A small sound classifier, trained from scratch.
Model: norm groupnorm, activation relu.
Training: adamw at rate 0.0019, batches of 96.
Data: 39062 training examples, 21.6 epochs.
Rows from block 10 of a small sound classifier, named by matrix and row number. Rows with one number belong to one channel. Each number is 128 + 32 x the weight over its row's rms, rounded and kept within 0 to 255. All counts start at 0. Numbers have three digits each.
After each channel's rows are labels from the 100 clips, of 14976, where the channel reaches its highest value: "peak on" is the class under the peak; "peak in band" is the frequency band that holds the peak. Only what is clearly more common there than usual is listed. The data: songs of 200 made-up bird species, synthesised, often over outdoor noise.
# convs1: 3x3 conv, stride 2 (model.blocks.10.convs.1.weight, 256x256x3x3, standardized in use, each kernel summed), inputs 128-191
# convs2: expand pointwise conv (model.blocks.10.convs.2.weight, 1024x256x1x1, standardized in use, transposed), outputs 122-182

convs1.146:164119171051112148129183192130148123127167116112193129058153109101095106058122102115151132149100131177171158172132134113131157147113148181149131117120172168117108137109111162124102122136179137
convs2.146:123150073136073159123168125164167188133149115116181157156094090106134151139125194126145114127117136144165070166083132098102146140158141120103194122151228110150139110146112118088069121
peak on: arch
peak in band: 2000 to 4000 Hz

convs1.170:092148131131154143111094116087090100115116155126088189115182071126134114112117148143111117122055135111102160140160103128157136135168122153154190139144116127153189173180140105132137145088137185
convs2.170:139157092097150174142118117126127059157132108168089096180093090078159138163190067137129148169151145158134124091099112131103123103086120078138135088147137124150136166188129083120115089
peak on: buzz; warble
peak in band: 2000 to 4000 Hz; 1000 to 2000 Hz

convs1.227:083146108117172120097145131116102120147097136137120181131151088110113157032092180158134092114049121121062123168077162113108124153073142104156144126200116178136182148164129138084136133171139145
convs2.227:116159138101127157114159076136116089142154105125097134191086113159107075136167056090100096173154116163191091056126148109089121097097148111093117105139160158170115147158126192121091052
peak on: buzz; warble
peak in band: 1000 to 2000 Hz

convs1.131:137137100144150146133180156109150112160169097129130074122057139179147139143128081194158114107159161198139131150177107136108187122184073149148136098133157158171121104108117117161113135151065117
convs2.131:171116060103112145138141112098174082133173109121095134139185097115064096183092152142130141121136137162164076212085134135121121176077117127125133104114106131143138122159117130164117104
peak on: downsweep
peak in band: 2000 to 4000 Hz

convs1.28:087104105081154118080083180096134090147109120110108148153094113162151137134129095177111115100102157178120141113167146137103131136163081069160143093161146184116121108108114082118123126095107197
convs2.28:080118078146120064091228144183116167102135107149131131060092125145114125189095124128097127150130143121094093005069133176114150076127089130148120092080087151148156143130117142114080123
peak on: warble
peak in band: 4000 to 8000 Hz

convs1.160:102114139162112111134135131155145114132049154147143149113153121170160080175152124172098154044154127123175199097231160143202170079210127141147159130085126155135169175124190114150138123081150106
convs2.160:106133137089160058161090124124161146114029134152111141132113163108156178128135136144139171122042099114148126128150093090120123124130158131134101144142136131106137143179092137113139135
peak on: warble
peak in band: 1000 to 2000 Hz

convs1.243:066153114134162107090098097113110137153099108171168192133101122132156127153102143119084124150079174127064115095078146112131087161136154161172110104127105083109154180145112122149127153129150084
convs2.243:192148094132129136157157151141188133203174142157111161121180117162183116147121175115145121139097121160129130103105113107145118130154151172194142144092091143110119090058161157111136130
peak on: buzz
peak in band: 2000 to 4000 Hz

convs1.215:148142128075124104131138137104084096062141104158122056079098085120077158121036152071140097151121138120135183111089172162161107119122155144140140157140154172178117137103126126107120147161104122
convs2.215:148165135164136166177131177089113144189156111110118097166158061123072112142181098130170108196077113123208111109126145099087134079113133120157153205034228123104158144089092158152076097
peak on: arch; upsweep
peak in band: 500 to 1000 Hz

convs1.88:114156174147161132138174135140079104114075140158166144111103091113130139078152152093048121119093117084050169120101087134081161114134156114147158165158114102101043135121129138059120174122110143
convs2.88:192150104090136141083171068142040153118173142132171162122114084120120160148149141102124077087103146134098130106118171099115171109174140135073160158200149136057130128090112108061127087
peak on: arch; upsweep
peak in band: 2000 to 4000 Hz

convs1.69:171142113068154147152199146090130138128194094082194068096127146127145096074122119187186121221138132189163120191067124137138158215108168126128112094106180145084082142125077116142129134126114123
convs2.69:119119075118137156054138154109179106180129115209158128136162088141119140123110119064153106103149153197159045101086117123072112131108141122070160132110166097183053124173089152180128101
peak on: arch
peak in band: 2000 to 4000 Hz; 1000 to 2000 Hz

convs1.114:121171105121141150160207115110102096114115167164126143105058117164110132131170145168099154129090106105038118125127113165130145149139102122143199145168079097171135132136146149035155128176092125
convs2.114:149116117083136055104135086154090135134186147132139124102100138137142167112138108078134106122178127164115178125120124205064149142124113092135124089116117105155051105113199106065201148
peak on: warble
peak in band: 1000 to 2000 Hz

convs1.150:101142146121129184155161170113143130122166126135184069131082137150109119141168069098138168059137106133153131115165167133159123071075119098144148145099163155151109112163107122184141129149073123
convs2.150:121085126130138146075161127145146135106110104105066161116147155126126113154088151121088105090147079116087128221144158110151127132138082105093163125129112128126141155096155092080112151
peak on: harsh note
peak in band: 1000 to 2000 Hz

convs1.190:137121130133146179153170094148110117155169113118109099104113170139128123076146095138108145108140134102104106122056081149059162133107099135135137139161097061131079130128146216109122133171127108
convs2.190:142135136168125135132104161139073149103135179139140191170139147215127117128158133137166135133155121097147132146175142169110089167113112157108155140159178115149136096173152114166214112
peak on: downsweep
peak in band: 1000 to 2000 Hz

convs1.103:178153117121160148128133155090117141141115131096141147069062111129135141166148073142137141107152137125068106135082137153087092165088116100143170091147185163080106102114070097101141121119075136
convs2.103:135078163125128137109109173134122138154164088085159107095134121127076188130147157103114146099128150139120130153118117096060139143115144100123144120082094104119045096082145124101100161
peak on: arch
peak in band: 500 to 1000 Hz

convs1.126:138155110109106132110155117104137118115113139138123108191130111153047091118071154128099129163133084158143177111150134160116090119066152059124174192113139133139159099142085092210120126156125110
convs2.126:134089102129109143107125223109118127137111131085090103160127089108101120111132153132160100189144137122080178153132150107137125106187080162123072154041142077117144102095122144200173164
peak on: upsweep
peak in band: 2000 to 4000 Hz

convs1.177:114154107084179141132138155158090109122115071132124089097141137102136136123078157111116115115124135124175171129155169121180108108086177118157139147113158130142150112075103115075074160130136046
convs2.177:114180153185090170125129135106146170142095100117155125194094093122118186159179097087105079134121128128160107117164140062085156102088139098143141151076147187137132182142149167118085117
peak on: warble; arch
peak in band: 1000 to 2000 Hz; 500 to 1000 Hz

convs1.97:191145112078127140138149218128101121084206126114154117124146125156066123100092123158185111187166072155151170150152108113125085187090176087109169180128202134072134068166071112115139119116103148
convs2.97:134112103117134149083129155101168071133080143103116105176070108115119105158169091065137137114134204134106119158141156083053140098090097124079120121118135117122086135126109115163127083
peak on: arch
peak in band: 1000 to 2000 Hz

convs1.196:155169132100117105158167182144145096105114138135165172131112109168138126080139137152106128107131134191089157128174115144090150086150130079133156164137134190116076157148138129076098140082116166
convs2.196:101150146093181123157165155116056161176144168151169127077149109106097124176109150113155128112080104074139087125153128142129178135125118141155075131149136145155143122142137129093093148
peak on: warble; arch
peak in band: 4000 to 8000 Hz

convs1.193:167124134133153049146129127090174134122074088190137057129151139148123104172148163098103090080168127114135147118190126134162098072123164133167093179105094110157130175144107106167159133126123077
convs2.193:092078125155074170120130154089107164180132128113084145157151080117099098093101080178078076164126123102166164133111070103141084126174156106086070074070149113088110209171085139151143134
peak on: steady whistle
peak in band: 4000 to 8000 Hz

convs1.121:134176143152211150114127124127133123152123151190093169094133152137138168098102181180146113144131101044092120163124089100096119116142145122127144122138093120079156130117096086127114125123089120
convs2.121:112155201127096198101130097123161150108147104071134065232174105157102141166141125113104112108172096149143059009150172090131090146093132158097099080080156125131126125124091160151091097
peak on: warble; dip
peak in band: 1000 to 2000 Hz

convs1.44:125120157147093191136116125097135170181127095153082153186174153124121100152125119114158142158112097089095097097085128099119106121075088124086115112115118100136185119120138137194118099107187102
convs2.44:178125060120098147183146107139144098139146139123094085120137129143144125197153084142160107095078144113092153127107163143121101127129086123187081137143115166123143138117131081114108134
peak on: steady whistle
peak in band: 2000 to 4000 Hz

convs1.237:118129104190103120134127139148107046061100139137072120118115150118157138135101169136124143151153081120181122120094136146134110111079116079142162136087119179136157151123130110148119079114063146
convs2.237:134110186110156085098128107109103165153127137137125163128129155127167155158124079073113125157123091114140121134111116105162106078158135090158149161115034171000131119094117144111095084
peak on: upsweep
peak in band: 2000 to 4000 Hz

convs1.187:112136154176166201134169128136082093137193111088100143140156136119110121072106145125217163195126122114170096081115097134098154123079168150138114164134105145072095144132113132152144141117124120
convs2.187:138143122118121093128165153101092130147142124178157153118166094163094149146115152132132147114113007158152089156075116145163158116133155118123146168153136194086114133174109139123188078
peak on: buzz; upsweep
peak in band: 4000 to 8000 Hz

convs1.186:112118145108116159125120102107169107152101116109156138160170138110136171104085112077104150115141127140094114115019121108110077059054116117123084126151123130137131136135129103191103103150144150
convs2.186:137070111123116105077186086141130155098094097115128148116106153126139132074114051084139099146159144068036097062112137119160110128079135083152063115102039091134144072137085159108092143
peak on: harsh note
peak in band: 2000 to 4000 Hz; 1000 to 2000 Hz

convs1.106:073147093198143120159133166166108099102112178155113081151108131172107145095118246120013144121094135106082120158139127150133137131123149127148128121112081128118108146138152156108136111101103140
convs2.106:176156199175148142102153134121110144154143081047111139155133110100134123116140096087114111134157123117121104127135130145110154148123071121108138189164117091076125117107147175135107135
peak on: upsweep
peak in band: 2000 to 4000 Hz; 1000 to 2000 Hz

convs1.214:180120129163076142193145166123131103090208191138122080126071173181105177132078113136134133149141112091196127125163160133151136125151130127147177165075125087125125127144125110144148129117081180
convs2.214:183103133156153138169168179124127116126113148117117093148208090112139094147116153201113119086118130081105141191222150099151115127145091114153060182107140153115143145095075114147111098
peak on: upsweep
peak in band: 500 to 1000 Hz

convs1.222:103161129138133193112191179141119137111131141152174099160070143122095147128102096126103149061130104142120127145138131149098141085046085100125113081073120118130102115086106125164113101122113115
convs2.222:103083156130168125100128125126133134110085092111151103099143134143103148165122145077135123126134116122124112123125171128125131147121066123146185133158132129178093064103110088071105155
peak on: harsh note
peak in band: 2000 to 4000 Hz

convs1.134:084136090157122148162155130137150049082104162153121154098076102126164141124141136072096127125098154071075118150102113165127173130125174126195131150164077062103113112158148130096160148161024102
convs2.134:126118121138093118088158148157074181162084134188130099118138150123164115112161132078080099120157119098109145087143083179090147137184081163113083163089140105157081144140124133093133147
peak on: upsweep
peak in band: 4000 to 8000 Hz

convs1.29:105163116115157137126208114147138079118117142175137108046129165126113161075097183112109093184144126146066077120099147089088149137091139118177123142158122145126073171136105170047108144140058136
convs2.29:128136146128226164189117164170101154186150132139150120161103165192144141101139212140143117133128092128199124098134117146115152140140152166132071165149120178115120154187119132098113130
peak on: arch; downsweep
peak in band: 1000 to 2000 Hz

convs1.124:142151168132134150146129119142169165154144121161135111096151180134069089076122164123169143131107113129104104157065082155112113162084128103142136154137078108086160179166134177094129143122158090
convs2.124:120113100153142181148121163103109144155116134117172161160099084125125094139140169178153105093119184161107180106131134119127106130126126150124158165146159168145153112106149128106116163
peak on: downsweep
peak in band: 1000 to 2000 Hz

convs1.143:101113161109128151114168103112135046092092148144152135103148109119139125101148100126101149120113136105144198123108129141130138104106143064115181174145111098149126107142157121177142102168065123
convs2.143:101101117173103085029126127194112132068068108126157069086101176137139129132134092128103135091177148093098202094147124097137137099087140106143132143122104069136131111133136109121125205
peak on: harsh note
peak in band: 1000 to 2000 Hz